config.yaml
positions: "learned"
optimizer: "soap"
lr_schedule: "wsd_sqrt"
decay_fraction: 0.3
Rows from block 3 of a small image classifier, named by matrix and row number. Rows with one number within an expert belong to one neuron, the router's apart. Each number is 500 + 25 x the weight over its row's rms, rounded and kept within 0 to 999. All counts start at 0. Numbers have three digits each.
Before each expert's rows are labels from the 100 images, of 14976, where the router gives the expert most weight on average: "top examples" is what is common among them. Only what is clearly more common there than usual is listed. The data: rendered landscapes of hills, water and sky. In brackets: how many of the 100, against the usual share in percent.
# router: router (model.blocks.3.mlp.router.weight, 8x160, trained with AdamW), inputs 80-159
# up: expert up (model.blocks.3.mlp.up, 8x32x160), inputs 80-159
# down: expert down (model.blocks.3.mlp.down, 8x160x32, transposed), outputs 80-159

# expert 0
top examples: overcast (74 vs 24.5); purple alien crags (67 vs 14.4)
router.0:471483466484471519510528483516550506511514533487526470525502498495550535507502461543505526501479493484487475514467516527443518521507498493471483483497511505514514474442511504487453523485482485532516519482471480466494480504499512527530480495
up.9:488525533498488468484495495507493480572509473452517482501521469511482503477527493469517502469497567490484515504482499475477517505493482460458481533539534480479458473525530498517520490526484486501553493522522498487483520527480505488479528520
down.9:516471469488497546520549525500504496459514509496502508466511533432491509560494535498566535523500502529501490489532524488487486471513518473518497514498491487501527502502480533518567464500541482507499511505524485516512520505487474510511470434
up.10:528499502521544474529508528490473451492509487500514491484498521509501525487472545514521486500520479499492515431486506511506514491515490494528519473505514494471545517486527467514492494530431476491446516513540509498476506504439493469455501490
down.10:491475491483488511467475464456508476487519471522527521477551513481481535535482476542504516494548521511497499510525537491451528522468480509472500526518492509490485512456476501503497516482490476529551518539484508521516475489523500469496531471
up.11:509457510505491478448480564493519558502432526493499545475504513482484516492551486518513461534514454544557514505494478532506477502457505499503481451482470499522475517502499510508524482511472504490515481484506448493504485506468504501458465485
down.11:487492511483503518514479498488500509472541481517509494477482502548555467533514482526518517546484511469479489508525520490505528482538439501503474547463512496473445510476479538534467526470494498496508533515482480511477518508511484570495519520
up.12:502475549516498450493483480481506498521515523534501507528502525498475474539479507510505503517472519451470490492501538491522491469566498540476472465547492484478493521506523487503481545523506530514555464517510474517499518507477519518495488518
down.12:504511494514481534505509503550541489474520480505494541521481462518494538480518507462487475506516513532491503546483449546524496491516489521537454450506496536477476517524495513518478465476473484501506542511511477473486506562494491504517496496

# expert 5
top examples: noon (100 vs 25.3); desert dunes (50 vs 14.5)
router.5:525509478487477522486483529478515480454490462522489511447492505518495544483467529507491496519471511468507484465471505499484530497457489496470523483507483494481460458473455483497531477483464481508470513485517506471483502496502517494486468474
up.9:540496517472523509510492522498468518544480539500476517456531515506482520534468532510497539498475490543468487512494512482522492506467512490509545450481519471576478497524478458508465473520496484465543468541531487529465503491514503513485521476
down.9:475481469485499488474492508498485511489486516495498494516509450482511513463502485469516507509486510482480512486534515461504540488523506496519512516552529494548530460507463536540513513513470481507509503492479544509445462474463509523492494463
up.10:476469537487480529503466503481500520488508489537544507506461525512497493436475514498474486511466568471488487485455486495488527492510521476509483499478513472490535532529442478479521525498514472512466493436469473492513512497492532500442496559
down.10:502566480503514511475546531470486515513507501496531524491498517492511520532532473470453458538485493521499448485520513528519523458497483505503482430489530490500528522489472547458525503510461499513501510484525502495476525456542471485544472537
up.11:496513507516487455510499491526510467502501535526529502532514457481456522479488548493490520481478494547492515523484484514529515499540492448479483520527515511490525467519513483502515487556485476519514502483492488489509492550523459488545464475
down.11:482467509460547493505514505513520500486495484471502502477518522519488500514532479513524519522479489502491492531485504522514482468492453469484520522516480505466531485500505493570505463480520504525497543512442483470512425469504525511469496513
up.12:507502501495514530542523482474498474520473482486448512493499531502496507498569501524504504514481502451497507499501518507531512467501477530492493532494506487495451497470509464535539498526492515515508531498513534490486513487481522470512518444
down.12:474495484528449474500520453514503521517532487539489535526488487470483467516459459533501503455522516535520501507482491564477453531496459488500489498511496527502480515510567523547461482514506488503501501516479485531510516517541535504476493521

# expert 6
top examples: overcast (81 vs 24.5); fog (65 vs 29.5); purple alien crags (57 vs 14.4)
router.6:468492461473485516511526503490524508501510521488533483532486501508557527505513464523513521510477499486479467520485528519464545535497495506484462498490504518525506473478505535483474551471485479514515533492456488470496473513518501520523471506
up.9:493539545481511438507513499493519515507476517519510456488507517522448504479507491522521528486525507492479475517542487467508463483505507524497512506518497500496473451539475501527514480522467479463516490521509540538465511544511540475488465522
down.9:491495465490516494528451497475493506458536492504472503484487503446500494480473498538496434494482462483542544503526521486487505519523468485469532451523498481506501543463495485516490515483529461524484524507527486461510530514480476475520521516
up.10:489522499515492495436471510465479505447479487505473498493471512521504489476515511505502486505467518554463500519495490509480460480515495479540479472489476468511481492542483485513513468459450524502491465521513505469496507513515453462511513519
down.10:475501492499504494503499528553471505514464523511508530463507480495518526492509529517509523510544485504563502514464526509513518518544480496451521533488500515476561505470494482536493521543523490484495525467514497517503508507485537532477519451
up.11:490500589514476504523517508459461500531515461494482494481531527473478477457489497509502514535498518526497501521512438475536497504524498528492521475528529504527505488441481495488536532475507531502482484501503471474497504516539496502433512507
down.11:515487460460498484462501480502519493480486527474481506543484542475520525474519460483508467480494517550521490538493486546472541494487472472522456505529529469506514491520514489510468481535496437492476539506484461548464517512479538494493480536
up.12:466485459505499510570457415512501465500518434449474511444526497495472459520529482496483518497529532483475477501491483513478498519487546488482480526561509553516501507469491487472510493512491488515423552496519471486509530484499533499477482521
down.12:514561470464458460492481513529487489497472499508477483505512531473522492499502519489567527485511493484558480485509515434479507491474507520531494487482486547507489495504522482488528481529503504509523496561490493532472469532438488529487544481

# expert 1
top examples: purple alien crags (61 vs 14.4); overcast (53 vs 24.5)
router.1:466470458482486522503527490491524512521501537489545475524492485505556528507519457521504508508478505476483474507470507518451517528509505483467458506501496523513516499458514539488474548468487472545513532507467494488507464512521523522533483492
up.9:515493458469493534468510514490534512457487470551502527488513498507491506510513503524491496520486493499538577453515506482491486487440526460508522521524496477495513489486492483488505493511449461531526475544528478493454500496492486531509476539
down.9:522509500475516496494487527520486495507520509506487475493486469501506526480479435557521544505529500478483488496464535495490531475526504521494471429526503493499500466492480534553500512483533473555493470494484511499493483505509490498505496503
up.10:498484508503527471512493436480517536483491489451528556497484496515548453482483472502484486485441494456442531427506519499520536515465520567489541512520524514500474498509460498503524512525460550500532515471500510479497480529515464488487510442
down.10:489521492494479522547480515516526487524493502513448503544473515483499490526536540461527484473488518506521543494525485500478555567483509500508478511499507462511514485516478518529481528466534543515559528473515489515523531525523496473532495498
up.11:484526493505436483482462505464465458520487490473549543487483520522487487503441482506534493494450505522532498497501508493493453463477487488524483493510519479467474531492534533442513490502487543528484520452502517540475473435531494484482471521
down.11:503492471504550512524472509528534478467476541503473543536494503498449525508498536502480547512517544476515516475493475496529494492552516527493499460530476521486464541480467523522489450503509490499513512531506514504525460526490501527502460447
up.12:517484479543526482496474501524506469516495508509468509477496477527522467463523496471511499515535464526474501495498499490519506512491496506493501500528503469510469469515517471510476522474431470490530455570480466484567510483479493483515513514
down.12:471525482507495521503492493504468492507468507498510532536488469499527533466507517500540578504531516455501503485458510543495534490495490508504506539516498456496527455483469526539500556497492521494466498495492473479531519535493528501532511514

# expert 7
top examples: overcast (83 vs 24.5); fog (59 vs 29.5); purple alien crags (54 vs 14.4); land: snowy peaks (32 vs 14.1)
router.7:471472454486478519512525500512533511510503536476527471543491497505550542509510456533511513507469503472476497513479503502463526538502496485466471485496504518508508477450508525495474521474481487512515536485457482472497471514512513530526466500
up.9:511478559522495441529498541505474524488493497518497520537540529505504486418493502463507476511497470491504485485527477493477494478511492509506502472539497517481532513495510455514480512532489520498485470484488513494497478473495494504482524513
down.9:507482474500485527496506487529531449475488500477498494495491473501495517514490571493499519507510526499523477493489528503476496503506543542501511494576517517441498533500511490503478517511499523472509497559533507535525503508492520483495492495
up.10:523467506519499440478482520486475531496506506507540525439467465507486485475459472536481524454481505515495540506545522517535491459506514508483519472506503502493542493456482499479537520465467470541492534491529542520523526492507462499478551533
down.10:517514516471499500510511458519497475548507514523453459519515521516538458493494516479523514508503522461477494510485479470509473429548486497487490505506527474507521493503515519509458473505497512513521477488530483483527431485552483524498493512
up.11:533498545508495495461532512541473513494496442487453504480562553503497494463515514491530511536512524491505501520518493525486466511499506462491502499533486464497501553560503450501498487482518543472493499467529512480503508525516473504511452489
down.11:550503528484503531490532507473471511493516500551571516495476466498492516510482538519523515476535511488497491506487483499540532517473518552537472516483495511481494484487512526462526498546497520470507531545513482491488468502527526467482521524
up.12:493534514455555530475476474485503474462486534465523507489508460480511505437486544480501519504523503518509519469529498510513523509496481517526538502522490484494547536509540571475508502534480505514453485514523475558510500506541462512473498502
down.12:505438489485458493461474505495524499524450476476521522517543494520409513470500535465541494556517488533520528499484511515474491505508521515520545510467495505500501542458505473483540495527444550456524480491480515463474514508533499477481477539

# expert 2
top examples: overcast (68 vs 24.5)
router.2:485485476475486511509509483504550503506510520505536488533482498498557539511504468515504508497487488490470465522497509513455521514505494496468479474492487516517501489470513535502473547470495473519513530485469482443490476512512525512519464493
up.9:523497518457498480507503502496450460530503472460494541521471451473514501498532463500462542529514484441507543481472519506465510449489485501503521507523475480518492509483524538490487511499556501455482504514514493500492489490453443487539478478
down.9:472486502507477478501521478473531488520496502522489523502489487482472518537515553552526440504462482499522512537500503483455475505502496491475475509453478499501475480477485462517482456552507443536520466469461503468499498488458554528515487526
up.10:506431501543431537531519526495511468510529514487542548493479523513498500493494469468526532542502503531482460519536499529475469542508504480496534483468512485529523517538526511464520483535524482503497472494530524479491505504471486503474483553
down.10:464509484490509501503477466494444473506484504471516474476499491487467524489539499488483483524491497492493526516471490522528521475480489496507512515515507521498543468471497496526453534471537530457522485480458501493500501516524483516487588522
up.11:542514499526482478518491502466465482445495508504498476459519504480519516486433517523500499493485551448483524502502466499516536532491534495477522497499542466480499518511513482506510534435501480491492511531480512541512502473552515455489521506
down.11:512551480504467511505468475486481482514524508517504512521529520521521480506532481487453506502454500522498515451496513517477505491526524494479460485482503539495492506518533491504498480457531487494514524532517501522468531486482499528472478477
up.12:513529492489492410493495501481471506521481537528475504486516504503498482494497475478515527514489497518511522520513467489491497508518455544490464505500520487510501490481515516520490480460517499490509484437521498525525505505476565512509526510
down.12:498522510470519506476482494528425518506454503527522508461527516512499491493536480480487541517491504511493529488457478497488499515517516480461514507494497480518508561541467512543498530520463485461494526543492455512486508510501506524500500470

# expert 4
top examples: sunset (62 vs 25.3)
router.4:476470457481476514511530494504532500505512538484534491536493506503541541496512468542507528517468500479485485509479507506445527516507484510477471495481517505523507488448513527491472523476489474526528515486477479471507477506503513531528465489
up.9:478538492483516513522526533483522471443550505498461509487491525481483497509529502541526493510497509422524506529498508499460497474515513473514521506477518475510478512520505473518531516516510484464481438514548472482505512516465510509479552526
down.9:450517514440549486473486504486505556541464506492521510540463498537485491530470505474528532479523457527490495517494493485538466477520475472493498546498474532458484511510539510500469534516478509491499539508489499513448477508516457493541506512
up.10:500475527517562507503504509500521493505497514513465478496472508520471502460461483487488492479508468496490524486493520505506543493559462499493539542521513515530489527515505554462527518510523493496515498493505498490515536492496505503499495483
down.10:532521499508473518485521499513489493465480487471492535463554541461511500517519546516495532507524494522457449492482454551442483503516543514447492478483508484521446510480456475499512521481476494528468536463485509501509519520500503486507547524
up.11:485511550516507503506530519533455499502505439492439505503485466538504526527492497517486498500463527544445500497539506491501496505505523513520499514519533528488491503477497500521512497530480529479494458473544453452441464448515486508471492535
down.11:537505499516502553505510511490500477468507519506491490472520492493444516529519487483494519538501465499477507499468480487508479495466442486481453463467483490505473508479502526513466488471512500476456463526517511555531517487506504505513516500
up.12:540529485508532512493451473482528440518466484539497519496468501446465508496469465461522491487495482548517494491477469466547482462513506505473523457536477476522541534500509484480511512509469500515521483503545452490476526501509531474486501516
down.12:459471529466483506563541520500530536496541485512502489536560493485481489506476528520511487492515491438514507499479474501509512493486493475515471468481505494509473513517483531493497465480500496498453493497456487501505453501482486533487503493

# expert 3
top examples: overcast (93 vs 24.5); purple alien crags (71 vs 14.4)
router.3:465470458483479519514534479513526507510516528480527472525486499499550544503508454532495527517463486490483477515475513509449531519492496500488469484494493518514518472460503525486465536464490471526514528498467478475504460517503514522510464495
up.9:533484482490500492444522449472520521483486468531513508460508479502491483451516523462493467489466508452499498523532493527496511494521477504517544494496538524482486525484480483495541508503553517473517483553491494434461530493547468502468478505
down.9:502515499501503464561472495489515499490487478517497505510502486482490532518498478491487489530525465475560520509461454479551492468475474487529495491526498495520493510500491530479472481510451509458474549515489512500494545476476513481522505487
up.10:467504486516568516519538531550465523523500520459471539500532461496516514470510536511494501516506498513524479504527511497530493503470527463489499498483517526522469502519474495470486481478492501449470494515467519488502533499489468456537512478
down.10:499499475509496492520478528465526483449524509491499477470496511471525508489447447524529466491513482488534517480472519462458494468514494495535489542499475508519527536502493545506472503492481485524500508542471498492502453508467490504502469420
up.11:483498531478441495500483502486460513513501513493536525489522524538512462514567501486523471479502502502488460491483458472509512497464501498495488504480526494482491514512513507478531553474502473497519477499486555466518485562507509527491505543
down.11:497532475493517477490474541489533527535478512559454480429485500487496511543491525502472530502466508485508517495544507524494513505515497476509498512494475527518506493516513542541472460492492494503462458456513501544463534471501510471459528468
up.12:521473522537531506514484511470516503468503501497509510453448517495459536495490530464479532488507517485486529539484489472520480478458509480496481499487497476480525490522457451475526482519543519484517505506552444505513487498511495492485462490
down.12:465513490532483478518524495543487519480533498480513478532479492524510517535497514522507467527512475492486488475518510551559505536509583491490495506518478518473490507532528471504475480496490512493527546462472526502436510498491525477476461565